Weights of a small contrastive image-text model.
Model: 15.5M parameters, 64-pixel images, encoder arch vit, encoder norm layernorm, encoder activation gelu, encoder patch size [8, 8], encoder layers 8, encoder width 320, text encoder width 192, text encoder layers 10, text encoder norm layernorm, text encoder activation swiglu.
Training: 9600 steps, batches of 128.
Data: 97500 training examples, 12.6 epochs.
Rows from block 3 of the text encoder of a small contrastive image-text model, named by matrix and row number. Rows with one number belong to one neuron. Each number is 128 + 32 x the weight over its row's rms, rounded and kept within 0 to 255. All counts start at 0. Numbers have three digits each.
After each neuron's rows are labels from the 100 texts, of 14976, where the neuron reaches its largest size: "tokens" is the input token at the peak. Only what is clearly more common there than usual is listed. The data: simulated stained blood smears. In brackets: how many of the 100.
# gate: MLP gate (text_encoder.blocks.3.mlp.gate.weight, 576x192), inputs 0-191
# fc1: MLP up (text_encoder.blocks.3.mlp.fc1.weight, 576x192), inputs 0-191
# fc2: MLP down (text_encoder.blocks.3.mlp.fc2.weight, 192x576, transposed), outputs 0-191

gate.241:135127098161091103129078064120175178138055053109172097136145117087129189107145102146120136132111182142081141088154150111126120109125068134160069099121138137139074130142134149113077120097160091112121146118079145084209150111092062160162163158169115179124113115156159110147107128128129169128083120102153123058157111150081085089155136119120109199070176069107128127174158094182151147183154086117136130175078125199131114079116154125148174055114123082177132139116135149125126119132130145137150163146149125138152105108110135187141096131126182136040148092115159135086121095117133130146
fc1.241:197097119065074137114112107151103092106084064137174107060099133119166148142153121127104109109156201142126104118225118137163139134180119145124152158141125127163141150092101201158145121157122079115122130139103160102126123169078088074098150122132169163159153083091050121144170156144145142132189124133113099175111096119123169055065148161155132123105083119082078089138136114142169149092111124115133130091112147173166118164154106085153109148123093048093076111099133158182120132176105047135087093140151156146114094108113104128174170156104122151096169103153145169136154100142150153157
fc2.241:187115107120152115116095089101088142143210121125121107069120109134132157111150098142066075057103087160151109187142148153165099113059167137102149161102162119120111126206122135133160116138099133128104132090130097116106088110085110158176102105102087093159169164098097124118129098098118103158095143116145113123166159117110087145110073104166206100143190114042087123171165103102128148142131156107123135139088178152130145100169163125121111091151114097084159126119155132112107112105123123141148136204116128122015183133178123175110129138134147135090104123146092070147086066149119047105
tokens: "crescents" (100)

gate.342:083127150137145123105091089133150125198167196175116114063086122123160134134123185127118144141155088108097084117115140168180129145104089196106104162141114087186046178125167072103156119078142150155129109128113156110110130149135149130135162132126140070085153146144060101144072143102110117082116106174125156114125109172117121134154182117114140124123159201154173107082148164115110109146096155136102116124136167093149096105140093126134147194127096117157143092087170111170096183128138130138104114130097111084098169163139149120155074134087073198112134073097090064119152113159121113014
fc1.342:131126164165139092089127063211162121173143157106154111080071154082086204112114140097169127119108210109093066132134155210155117123128068179130095132167137137152076194137179156132138092104143111153125127079104141096104094134098164156115125167176124110141165100117100121141087086160160154164159107096143120091154134112115135140132202110052144096130131136159161061093185098123158177109153129115116105074081157133149156122084102150128177162127133072090115134070143112158077172127158124146158132161157115158104122156139096101173075147122135119153139112097081110092141107108096146098
fc2.342:123135153153119212134154139109074133141133174166093168140123113078119133109153093124150108149080158142146140110132168165156133131099130096157084148053128110159075121159099134098128103170066107137199112117109156139108167075060158076114165142141192100103089144128163111132123139097117178116122131138141135135060153143163140115180154177133183148171065080134133132182122128093066132130143127210110120157071170116141069141112143113150093148134121149145162137151146154096132117096135164109100061103166189092183108162170138109123152049165132138110142198153091120115108193164087091133
tokens: "large" (100)

gate.530:094178097121154154118099129112137083080121118138152061145106136108161121143143145131147117145152141135115169135108104136086042078140119125130083129064111141064073137123165071160154148065104116155096160121110195144064063112118132182118132117156113137179044133119128167168143113136060080162138110156095117085109119146189110095107102171133175173125100148122128115106174101139121146118134160175135173080176134101141130142154142179081111130175156187145108077183146086203085103075119152132103101164132193185117106095122143114115129145162142160105124159133154143072095144120133156070
fc1.530:090085084171122099119142170190071131101163091090116096123130144092167132151138118071113166128131134109081155134127118116130160106188172125130097121175093161062080181119141114121108150127144131171096155121129136167120129077076095132111115164157092125168104144195151207122104124203135089141140122174081120110111079103098145103149130082184123113095112190095157121149095141106094194134178109171137098107130167086143175142116176112088143129070075138154119136138167116113158132132159132089121114148159096148184185178151092123074098123077083138081032125115138141155104130116177142169
fc2.530:052071152173106178143134156098153198172166100128152128108160125140148136136196149107132156122174113151141125158089135164132097120123154143135141078094120073146140112143108135154111211128150128137149096126144069118103154158133198132173144145134167130108114120073089076086096207133117099167123101109109098101080106113115060157129158092149070113134142104167148144121125132131084127110138112101114121072119150138066101165091130122110173132113202154117059117101144127132114095091175088138040131114134098183156039123079140135131127106170069134137153155102140153055118178094143143092
tokens: "cell" (100)

gate.551:153139111096149145132171132236178096158179100198167165138122108107081105157132088114075118124107141191146125153157187078123105140149168163135136115157115104137136144148102167141136100148148110112137190133182045180134112225162117100172105079132093209170134087111128085141069128176154088111183109132138161161148176148129142112144130160129135078157120145134128134083152121142157171126101158143115146167084129095112131155201099122065096108155104134095168141121134124118101102150119113157133105083139145162160159101136092083141105178093128133171099135081150190151135159188158134118
fc1.551:139136098154101144163092103118124184163146148106148119121099224162142145160140116135160124152017133121092121091139113166145142186116092145108122113103171135150074112117101232210129116058194109165125061135126138108090183118154111126129126118122165120149079088115108099089145155148109115145163111156121131126145158172089133099074166126112123192100113118108147168151103079169152143156129131141094185158158174152180088074143112125084118158102077116097117130076099113168103124139069176115110143169095113164083125120141101125149106086071129092123125116090198145152104148109167133105
fc2.551:148218152141141113177154153119138105132137131168140127062088111114073126172082119108131094109142086104119103095156138078076150226159076151055158154150111115183100129065138127115121130167140132113119074114104178228149170126121098091119096173143130136157118118137145111082150095100106123093110136162150108093107137100117105156143167112125058133145204097133124142127183165164169138126100118093106123129164127145105162143130171189082141109093153154143108120150141103154146152131152107117073186138106125110136131091082130074082129152030102146135091157150128099128118091105135177052
tokens: "crescents" (100)

gate.318:086145087118164115091146154134131138181195092123132173115119131158099161107129151122103164101112163100119122164125169174182110176185141142152142106131135117146126134190101035183136113128090111154144154141146114116116112158096139107127054126099163090149111135141137127138062185163201115098163093118053131170109152140143056131141165139149149138210102154140107154118099171108143132156153143062126062077141148093177139150126156144128104174149093144120128133062119128133116144140107137141162154144153091134153155155180131122149135109128150097191152036094155159052065161149077104093
fc1.318:105091100124133113142115128069135094091066098091161162162193119090162048112135106150196130146093102115097139127167102160130081096126152156108096140152117128156169160149136119098157154143128146115124140112151203092112079144145166182143183155099138150114169161205120144122125079110148123106146081088147183103101113051160090121142104143110132143151140072161089151138118151154124073116098092137095111106116088145133092167084111132092119126088131154137170099156145079088156182097061192098106053109139091094147123136126122170130108160173116142103140089102114125208135175088051107168
fc2.318:094107148111142101099154099105156115077091102123161191118166120130090145157088129136146108127178125066087155126084117198095099154121100085103103031140107084097143099119161155119114132144150128118112071088146096114173103125113146101172142101123122095157151145111133139117176155090157133189133133082084105138126094176207180092108098122063164071110073110152170141091102125088117121127107098158162209077161137160083160157138143107192200140129146129126167143099129151142067125127107163155147080147136107138104116157105190122101120174090148135181203137124142117137143071075132144095
tokens: "only" (53)

gate.181:189131127149121157154130132067116139119125070096133121165136121109178074057122112176128100128111101108176107120070209085167148127144182191118174088110131096159177115122141081063167137144100130174078154166140123158175109140125166151120130134102133107122130134127146111119073104126110163143101110103141151122139105136184165115116060095151154101171188130170074116093139139142101153062061111171129126139144127162136130101141153148100157136131143138151164153063145126070077127099142187129145105077098134108117124170114064104130063149125140056146194144119152096182108190117088087085
fc1.181:126147165104109069114138129087112171104078134111062151130160182115155104156171099095172120113117156138088136103127106139159155146145162175146115131151109097026179124137092159130052091133116128110079142140180100137083147097118090071132108152146138128121130115149117138117095110186095116140128111120088109180126203055138164123147140153170155105186138121109183117182127177172106177104099122071113118179064099140052136171072106103162147172122102116127119102121151155111155091126140062125130077111089233143143118192147150127146188099109105103133141096127145112144108130130160122117
fc2.181:111154072107179170123116121131159153141104095125135137188157092196155098105133052153060134058079135069063173128130133110107133102184124057136092138135089130097068108133137112117152126093125125150117166083088206130138111075103134155135124071129131116094073101176116113186102178125175156163155095159152129120169170156112096130148066130134083099131099144131130180144170151139135144198141077104099097113168165095134128114154100111161171090084135105135148104084198093143103128114119181129089140199152129148130108084135118156164143150164147122107164107160135093146125182129076101124
tokens: "cells" (100)

gate.508:128090095139168114110094144107134116126149160146149095068129221171175135087104132151129141160136147107155141133118117153133135106110170166114155126092137105046078125160108192104123116102109159216141147177132149100124143162109161162147152094147127114118137148177131162099119073153114162161225153162130098140147149166133104162192083133123138133141148145190166113123089105132140099055117113098113083132133119099119080092040142115143125172114119104129155145119171080137184157111131091131076050112147122123081122081119157161113063167158101094157196090114134088085075178105131108148
fc1.508:053132135056156114156125139169118080145073145168117114140132108179145029113125090123134077140149141148114131111152138114087119150128124147133157103149115087082149113111147071102060131043122148110153145120103138102163071063167192135169164122151175153107117085165164185091146090099125143147115119115146173129144097148172155125096127134075135104081145127144176136093121149139158128104127184125101106114091117131143089116156183086163135119101124144150106134194134120160189127105101184094039097177116070079122124102193155151119171173164183137179143137120152099111105145142140099085
fc2.508:144108114128182182136070169058196151129161114094086106084077128156144153146148174123063108213101164166143084200112100114121101153097067102137131089105096134176100103162142145163141099112108108138144062156135081149123101090088080137095097128094167077173180125110085092137144109114129139162154118216095140116141127167063070108139116053145110144133160141170108077094055111157116148157122148137152111129126144124190169120122138142112072155132182117097139137150104139144131130108111104094132140111113133160143128094090117112131151084182176116177162099129177167130099123143092085143
tokens: "and" (100)

gate.97:125081077132079148136089106128148115111173176122161153094150107176172119157106089133138136120160188154091139172107109166100162198057131080095118113143116158115128192176141144135116090112067160115147182148156133144125132128136067109149157102171133115129136197187124137095190079101171098186141147137146150185152115157165109117167150173055175150133066134108141128119139152018116064160140148138118098153126146140134053093127166101164115136098155100139143122139135133104112123054136176181123129105113169107126150120149125107128111177131086119133119095180087111115191104111080155131
fc1.97:146215132132147089144143181077105134098130124194088134149115091107148112034152093082126089173147117124159198074129140099074096101154148151129107183129108166149092112135083109131153183121122100168105132142197125105133069149137095096108157119117185175097133119131128136098083155146111151090123130175130130151090154127116134093176154090086086143131122151053124147132113151137124093107133118141177102106078135144099182151117107128113129085118155184095150153175097122175146092151136022149106125100115097136162193151165122150135176108050168079139118145107126141134125124161072073158
fc2.97:156081135146087184144127199136142094118150068120113169088149146120126123162113187160090128089132143131179110098105159157136125101085143131181155089114085155074179158117104109098177114178100174105168096102096097135118119101127145153121152115123094133151087091153163126089120147074130148139114138077123109122068135146129150205040130144159146111120155147073090078176154151125100156078129115071189166111156093145124181128171171156056164160111122133162108129135161070163167158110112147109162141153147154072184096145071141170180106149094093154125156109110134094168183166121164104111
tokens: "large" (100)

gate.335:134124096099155087098124160186131149133111138189130144146094102168155133144127150160134136138096140157104097154099115163131140125045164069122183069161181139205116147147089152097116132135142186081131132121117202111114076068122138174085098117094124180124066155093127125182091145094148084157151105156039092123072097130108041108097109098142102122121131141132121094130113175097101127146101133152104116165137110119156151156069079130107066052094196099169149079145125171135174160141188101091178133123141149121137111162144132104144161153094133114113121176113107147194132141111109145136
fc1.335:116211077102150106132171078141140121159105232104146093142099128094106121151153137175163145117111121126180153147219098117151144104103092136086126172100164082088132059095144149135120146121121083199116124118128109082112133051077104127102142149167172161120088179090132138130162062122077137149114115131106134104155125138116150104127126092134103141085146092139087097113180097131122105118201175104120105131142127138193097122130088156061123096073147132093141163111106165098159190173130101142169174116098154145148129174102150131077127107070123135061133137079110144150098163153142071113
fc2.335:118143134121158122206143146138190067203182127104130136076111139109095139112101152114137118152176100113094094124120111133117142132146137140092177164122166114184135086089134160141115094122201139113130066214090092146129104155098111149107116175198116149120072130110133157137133145112084095086142081107100107155122090140126166117138128037171072129112151134133099137099124144160128121083105125110130141096127074100084167167138115181095154093148116084100074153135144110189183114153133073133093116174142104096115176112120192178123144195058091159082111096163166127101113145126159191128
tokens: "large" (100)

gate.85:103103109073107140146218183139072076128179086162113182176118074109151133158118166125076154156140134169125161123038156135140101107106149122142151115153089148079116107176089060123163122154098120119149164113194147121134121160076109063114079116095133135122149129122182136159102129120133093080118128111161170148095163146162149099108162133115104073153116112149126144120139145074076155183095163133121120158104146159108127151144121153126125102163143142140141101134087144088083104037149170159149167117133145051143151116074117140112101083142113131188060162182140140184117166171186118111
fc1.85:143147089160084092170110099066114151111091166110176080144146136136125101124107130177073105148156096138148121116146134160135165143138132115129130153121106108119072098151146159101091142109172156165137093082131146159184153086078143132147161172101185090119079096143167116069109108150009099064148122133126195088156124154135174140158089135096121170132140082200145143153159124125149126133154132097105150124103100134151105120132158121127182148096095130144160169146152169194113149159103164164115158131135167032126134119144151133082105101071149205160183044113115092152129149180121135152
fc2.85:121124172148143165185123175131118128103160205157188145118138097164116141141086145121113094105080145125145118109189122097110141103160120113154114090222130154080162125140135127111053156143125148109071115192099092148155143103121153120156106183141143157173176069133175107081112098126170119120084134108180112150101085073113127133184156094120090137107137154133134157101149163188139149137116104118146129073149107070107187141130117144124147156103127118186111135180104168171115146146153071117062164097104098099089117135095136132083179098108129114146091165150154124161090136038163219153
tokens: "large" (100)

gate.244:100149164164124106056095139189125129140119110132123114162122143133073198117109147098111141137097198099157065136161121152131113186159079129165107126096153133168109079099136119191105151122116085044111112121162095149108181134140148152064106140178102082129101085042123062145121196138227132163136136109130105070155157116098142114101165107110115167125114167118128130128176074119150117169089079162131126130076165134134147162150121147156124097159130100089087122122095206125064132143148124105114189122129167137121178130071139150123157134093203175141104143144117136122136126154167148148
fc1.244:084115149103156088128076111129125133074142187132127171113093124101117096123191124143163086085172105119178111131121162181134118073087199172100111197107125098121180146091084080149131163088124132158134151203174145091079120102140109117201121133170132100121107105158129166083138118128110116095151095084110151127179162146121174176135124107136162120170141178102162121155126079192075111105109132114140099123167119055117093147117110140170142129137147128148130181144100093144118101143114182119081069122096162064074101111104150160108116173194114176171133145152129134080139152114037133107
fc2.244:122093147058129097150135135178132150153092164176121123130197139115137067190133107122172128162132139044127107094135112153148110116105112116151118066132132117165162143074098177052169170142128119106158137134145092075131192121170105088141133080095165158177115146141146153121091130128170136091145134135150130142109100146124165142171139149124140110116026026130122143110130105164136132156147086076113126107106041132131114162081064169093128191139181140144114135125103138159154155098112098110119097086142149120104110132157107036100121077134106112147128184156103197153079116109103124137
tokens: "only" (100)

gate.71:192091090146143165124130107160115148128126051166126107088129170111067119115125133084107178089086168166166049096141135144142140137158153156112152157157141151150114099121148156079132091140186110112080075092152144105154129240179117141093078089109091074143174116132115120157140145136189112098164123181133106107095148124087144133137145089103103142110153132085144144166153152153143153132145141121137179121155168136151154135144097152116072086134119068119140079164160175115107137180186066168132108156114152142100061141116175133097160189097087171080134106124139079141143107168205127103
fc1.71:169104102118126116142081123096182141105117201147074114032150183140144178158140084110122065122127132123131175107136154133134174116159140129106132154086063102103102131074132179161120123125097085169167159107188159093144126158105066120144136114125152135178191102096151106109100087159064135162151176075175160138096142133135075112166053168142140102126126117039138107158143113138120125123096132108128108145115090096127157097134143169113177138117033104132158132108093108181146133082163076157125082103141142165123166112121142191161082130155136171121150076137103177109137141114096129164
fc2.71:194150082079174075167120147174094161182121125151145106158123129145065054188112127135184188134119123096099082064130114125121126110116117149143155133207131183118217137153117147085124133111140151124080124068117071093124186157154145102129114106118098145067130150147140155109151149085133129120130142090123095154112126065112187188137121154104126102075129096108167147115112128137168163086154094087118123083093209165140157121122129137089128060151110113099095099140108106164198116113113136187125096163122186090083120112123106099131093172089129141137090171145108188156121116109132098116
tokens: "and" (100)

gate.400:153167125100087109099103166176084166169143094089174122100140121101168120072158154135084134108130070125128067134090105125097118140094092089120114111085113162119160176209113137138127117147102153091104139120103211106142111051115141192163139111143103166159115177106071072105137150142129187173108061088157092128128069104119144108078139158115136174090141157145114125164121083149146083128145118129103158084124105097158109092070132060083164134082117161082214176078124154129100117128185122118106127071147114143102123079166107095156137119175111104093129173102172108131127114114151134167
fc1.400:174169101150154120169115108059146135122076098182126125192123114196091122175116131117115121087118123152140159085107075127154127049139155125104178157138112087078148137124125151050164130115116148230114111133103141152073078146139194110114187148078154117124166144100145167076164088131140122148092152126125121116077125152115108132088117098131123135124170105123192076157189144149117128123138125139155162094074098120110111146107148153125181114110132160132122084177136048099174160124150111125106112155074101082101120096122092189098167087055129174135147109136195086135094138108145096097
fc2.400:174083133080139118073106098062150124101088181126106138090119140172158120157133110096114126110140141161113153027143087143103101134156135128134183165106146085134102117085098138105156116132138142184108133132156117113104175157142114068100146094127175144156128112108120214077129133185190102127189107063145135148112179117122156177103128104178067106126090148090113093152110147106145149074135170086157085164132087141176134140131129113137128164104074160171105124080110079138121098109159076060145097083178158178156132131115196118151129092100108134087130144169106143158115099156044118089
tokens: "large" (100)

gate.330:164157046163128095103189139132156152161168136100154152163093123085080161186116145106138189152101136072171124160137146075092128099104157131155120131122112144176164138131093162186170175107095106100099099087121153205115151086107089111058108161168122171129079094068167105162125148122143121141152111140088121084180085109094119068157090100114175137102135111126146111106142069134132094154084099171141109127132151145159185155146096074101076070138183114079123124089126149135101137120106073193147186171116113138151136127123098135134155104120194076098130153153108164160185123093121136128
fc1.330:103097180086128157142084136139103113068109140158142094075166150162150101097129110173132071087122091126139162098104092158155100164172145101138155180106113150068086139163146081067094110134154148194159175159104120104166133177171113138196158059088123126105144152160092149118115099125108098156117120103159124191112141159162130176104179157149103139132097138134114134145121201077114131114162175062131164144126128108105082108075154194142181179146082164185101108140153091133126105118147183101092065110131099123083078129151136084077131158138078173123079103128153101156085170127136125145
fc2.330:115112150090142157137134141141114163109105139135137120118232140125125134114129114150135125118138074096128063093157143178167147164139142135134133107042116126079080143155181095059143138101127101132157084108142105075118147155240137129148139100111084143099164135168078153148116136179126127157121163097177127156129152151212162156109168165121092128167048072064113183171116126143118145120156157110114128176147120123099098122076162204125154156163121164148144147130142119110143125108152135091144066080155124147098140128208143020110147101144119154088115123116100085128110129153150109150
tokens: "cell" (100)

gate.139:136096144168080079088109123114144146152091163147101112108147179072156169178154079148162084150142185136121131113156124141064182167109081117084083147132098160136155135065118180172141142145089107187143111097159189105118175140093075091114144142131172124168090092093165134094162117148043141130154156125138183113174083113120153098167093129126129187109115127101152109061153077102153092147118151091139106158068144110118150128153105110097141151148115107073167177151095088188081142093102092157118148152118148160108183162100130146155085121179180131100151108145112153063156130101090147088
fc1.139:100147136159056132109068130054106111100111185120109142133154161145196131154174088175159127170143087110132168113163182148161153164161109083145076139104065117153142069142130122144118158178137126199199134162181106171098142112089107139149131133113166097137093110156155113123113126137069121091141137138130147139145124166173138065088099160124100197174112123143106090092131152104120130146142151092124106143110137123085077071131152099084163182101117196127156137164104122092147119116064150041138141084140143124161182159137111141119161081145168171136148126101112097086059185129082112136
fc2.139:071121161130135135094097118064143082150097169123113100091146113126144147082150110169120102129146157103113176144140164151153125164149121095145068163101152117136059129123119136158125123129139072150129146134126154073083110118130070068097185140157208126139109073159107145131139081154090127117150139175171139121128103195202086130109121192125161128130097072105149099101100099125169140175112168162166132149141104166104101113115145124075168153136105136177200129114127123069125153143144141120131110077153146142194138187177156125180030132172105149084149040100133157115103152178139099109
tokens: "cell" (100)

gate.58:110137115131177180117151085130094161099132160085096129136108174109159059111111173117066175133099128126212118127152153170064128156135122163106122199071110105142117134100114133119137146168119063127121107093106151123102156120156102144108099112104139080139101181153100124115143157140130237142136153099177131141121087184069077073136121162123162064140144138149166142112189202115176128109170154183081126123089109107118097118139131170121159078052115104158145134129130111107167192151107072081128165124107120084116123096126190197152113156154107099141154149159152148099119097136148105139
fc1.58:192099154129105159088105108127149085140094094126123125124180076136143176061156168158115147164184137131088158091135111183109114091164142164182055087079114159176134135106076127109151175098146138152098119171166105162098079096129082087105163088128090099071120154106142092103156143175109123133157124151115190143096142129140189157160051170131143155052120178136146156141120113145120139177170104101134158105197117135150114139170159187075100071116154121150141083145182090144130151120127143132154168092166146152093105131142170135178138124137071148153173144111123066095153185140118105120
fc2.58:106093151057143105143137158167129138193069144130104111064171076083145119096109129174124142161078149095130148158167110149128156129143136124131114153115136125154106158083142132163117158116081085137167115133119143116154129186174151110177159049154145161076159123100056178072169157121132062125127103071120062121195097127104091129109072190176152134143154116098183141091122113141076113148135139072129163170109162127098136071092123163174149153173113096163130154118130166168128130116091142147047152104140091134118071108126132080150114124118076066135136136075137171134142095163179147130
tokens: "and" (100)

gate.493:088140161148106132135089125156139149090205021047173164085122128123147157160121167134140146150113116112143074137097131133141170174109115130157101088103146124128145168168161115089075113150141121098105182117165123120137100099127108210153142129067118133088080119154090131164109100084098118120106089120117163129108160116165125112076165153144096086165081156184073145183102146144168156123157103105145108097186104174086089112169142155129141113121200149133147107077110155102162135135178151084143086033144095116138119111159125084067164114134122117180101153123143093191089130172117133143
fc1.493:100144131146082112126130152169139113088209058060162146063123131127136132195117141131211115153110112104180105162147121139169109176119105139176108098137155076120132130159136150135076098136140122077116168121178120118093094114152112180167160149086127121109136163121123115157122111111072138104126038126090118135112131105186129100070107155157149063179137146158095177149062135137145178136137107133115135119157075140098082118144164125142110128105203128146162107096089168127150173120163129112146075075148075136108109141151115126045161119158126076180118155100110113194102161177083162148
fc2.493:007175175098089100122125125145181157168155120125155159151101103145142136178134134100188129157075102104137092142076111112185163115131132145118114118153130117096162121130134110079125066132163134153096135118155120090110158084135110187195148144049126123090113139127157132149116072109110146112105122143123139125120130118156112092143081128185180144160076075194126120148109107160145136091134031129133134095120111195145087110121181132124118108129146117124121109146108148172135174137113171133158053114131068138113103121119129100119152133149093114236090110073152123145055177180094144135
tokens: "cells" (100)

gate.393:134104112131058146096100178178133078172138108176111104128070112075074140140088168126120158182120153091162070142149125138182116186137113122170126136141119159191111143139162074131103147116131072072058100144157117181128066139144149176061143137180141110116093144073148077180147148106128124128105122156101091097110168146124118191193146141112133117141151139094150116062125151148141147108115132137139121106141159133199143146178125136094080136176084118132151088104100192083089086131161105150151167111075118092192139154097138087137138084104157135125115107110081148101132079182189146115
fc1.393:123102145092084182149085149089151096101136134122152068087154107107091203104119150114068114163161123130167070098162162106148114159170106156147147097121135157150063095130143097142097095149161093116069110177150076185172089116130157119122092183173140091162110113101106092184140161137128132100162157115131097100127158134128159167183156112128033137114135174142105130106146123212166172150104170167131116150228160079116157126129126167112116150147073126144178112093112186139111112152175142144139162117122125115126139160081174106095114055081120158140125080102127119113141156176160156100
fc2.393:148058133177078175135133132105075116161110118137135128114073153156117155071113147137110111167111126108096085073166166116119160191160110115165161152095117122192083130112141135147106142125120145060106119199144056153135124145117159126119143131166144096135125073114097081132132126160162164096147091120109108128129154123126115131085193095162067131159135162121096148113132113160101134171111158151118140168167124146085102129130149147112047153159106141121136104138132149063116129197173180114138170054072060163110098185111156093075104072081137118117103089131074149121094193200116118083
tokens: "only" (100)

gate.517:181165139102121086123109150102145059085082185107141061089107159148067107139120092110141083101131176159126094098167159114101173195146106137065137156069137106089178095114136130158057073093138111160121162093068185139222148077145123153135153119128154142148090144121089136085118098168119183132150154130131142077171176127125152116140106091163154150144127105065110120069144164171166122112151126095085171134127117067109178101104123063117104100096147121146110108089154142169134153142199156147146171092103095110148112123154132111121119158153095130116172133079065131125153079118112131146
fc1.517:106150073111057105131093150135133100103131194104196092161178143159106078185110123155134083167118064095116120152149141106118139145181155143103121141096154082069149105088092091151075152127125114123082152131165068133214147077159132139128156174124139116118102136156112159166133128157070107100138116106177114115149109110113146129121095158134122082111155126179129121139211079195175142112171149189115126140097154129138101144146166069079157141116212142162147162191170065132161118163119106098135117130110115095103084125145117095041151120139161136090154157073150108104145112116154120159
fc2.517:124078114125112117082112101154131129047107168123115158099175179083122153091107129151161135135114039109168146167108130092107109079156146134114108148081138143079118138129114074123104137182083129120158151098190074081143107070122118114200119095150089122159132123107105134103097119190146137176131125117136060139099173137165106115068112190164135140116163150112106096170142159117136150116117158154143146120161097128137134179226113135179118158110106094197189148143119094093090122167125127086123176089110115161142177118102115097156158129196125100227131156134124099082137117075110095101
tokens: "and" (100)

gate.354:105103073102104132157176139086125056092155102102116204183127104121102104088179204141105104093206113166128187109170135157139091046142156109193131167145182079132104082122137075149194135172102169157107145191140127126140110108127137060093102137120132116104119153138131093138150119129139085102142144136088129130114123159145122138107159125159134111141172180144103133101119136092088109154108125138113168093110145117113129147133151121175066164155148128125094137128152149151071041114166140141145202118110070091201102147137119108157154114140052109113154118124216129135115118114089158156
fc1.354:219132069121111138123107092140105159152087083158179075090116188111082142144135094142147165083125180152078071076130072110106122116123161127066155192133119186094129133128143175112137112104109100137166110125148123138158130182117130134107110128175094129155171091101127109094130142153143153161161123076153105181102125159071161134157118093119110152071178131098093169103093106175149141152103162119156118146141119140164174132153106150132141070185041062131085082106119141154217133175114107198119111138145149150085124097115142140132106138098098112099101121160069138155191081118157115124
fc2.354:069118135095113189100137127119116112087136148120120144175109117130124169099117156168093102137145112106149142089103186119151147160173149150134105109144151061109108090133170097135104071129173126165104070154083157133085156076143200104141155127142199109119129105108112129131150084143127126043099102190085166116071105161205141055100166115130144159187025121182098151136115149125125115128120096092084157118131097110117111134112116125152140169127164168216102169148140098092116125145059166071102095068136081110157113132135123085127172084167130152109112131086147113112076132140117147111
tokens: "crescents" (100)

gate.25:116142150112130176154120166139121125102235148148124143121076160172095140103118129169136095144159059114153082163133102118095132121223182124177187116164151125083124068146132130100101106143158128094122111113132110172163077202140151197126104086135106139120122110096073074127155167111186105129132109160143083099124184138102109114114198114144078113117172168204125142161146132144117129140146140124136105107148136124122139164143113137206152070136087152139079121049123148141184103103123137111174145118174096144146138144104116128067145102165071076148062139088116130123109177125155107160
fc1.25:102145129120143113119171189235118123122136110098137189170096122091065125121113182143130162138119072089128136174096131071165091125127146145131166116148151154129138148166143060066132116135150130106112118187100096150145099183146191180053088175124073121090132142126132112167107149111152072097155139128090081160150134103088101163138138072130112110096139183140116158131091171113100093091153143160140150074132153147151152146187146132170105098173136114154082118085094198149101133130050163151110134084128129114102135112145129112120156145114098051088088156084146061126141121184156154121
fc2.25:073110159097089181118139151104143088131128178132133125122146144131148200099178141122156109197133111124129148175160175104172163190166111120115129180122143077157130115117102082148095117153147118128156163164188100143109095089130126079122141098122192090120087095090117095181161081194120074118105105141166169126158124161106089129117100160105149139178122085157135071116128152172165102145140160165134121133089099099112111148149134164057134173165142110183167104106135149148069099110118158111138121072127085143147126135149116121126075119136097113182120037127140145133056131239064137126
tokens: "only" (100)

gate.272:125134149193198176135124094163134130088121114150106153104112108127192077132116089166179215165127145142155107153075112199157104089089104108079082109087142134123170110093107148105129072110151099165113096115162128128126148152178144137174121115089148134123136107125132119094088152132142088191128060114075130080132104092184116092169071174205145085145085148140116109147106130189146102104132106127116131182101127206092128161119158170128128110156164116151161163121085148136107099121134153079147129079184129110101085098105062150116150181120084178134131133092204141128088100096124143130
fc1.272:147089112131150163122169096112092086220137093154113146133069160173161183107167168117094125117158086168110099151063182060165132094117130100152194096115112128147180141157143086090179153115114165088084123128113119188146097160129121135140056102140088109156162166174165117104116156089181081103105165123184102159081089140105114133136115147159143174159112138143141063156103168102082148121111120161146172151123114113116172109153108129147093067161117161107170131108070131111089137123118140126119138083152163083104169151097175154133165147131054112191139138163103117159070122103127066132
fc2.272:118065098118075111080135131181116155052086113146122119094180187128167116132145095118126081140173099131105141094112141163135130132101107049131139123025173161129075142159121101156106126123136089086113111140090063034130125132180108185165099094089101090102153154166122169151115169126170141193154116139099098138109128114130177147115190174150092111146054116106123170137140099110067145175124140141078152114153148139144122159070167112146060150172104146152084149115136129092141092181107101120149115112091196158127128093116096149116145104185107166126137124144154094157130152138101154147
tokens: "only" (100)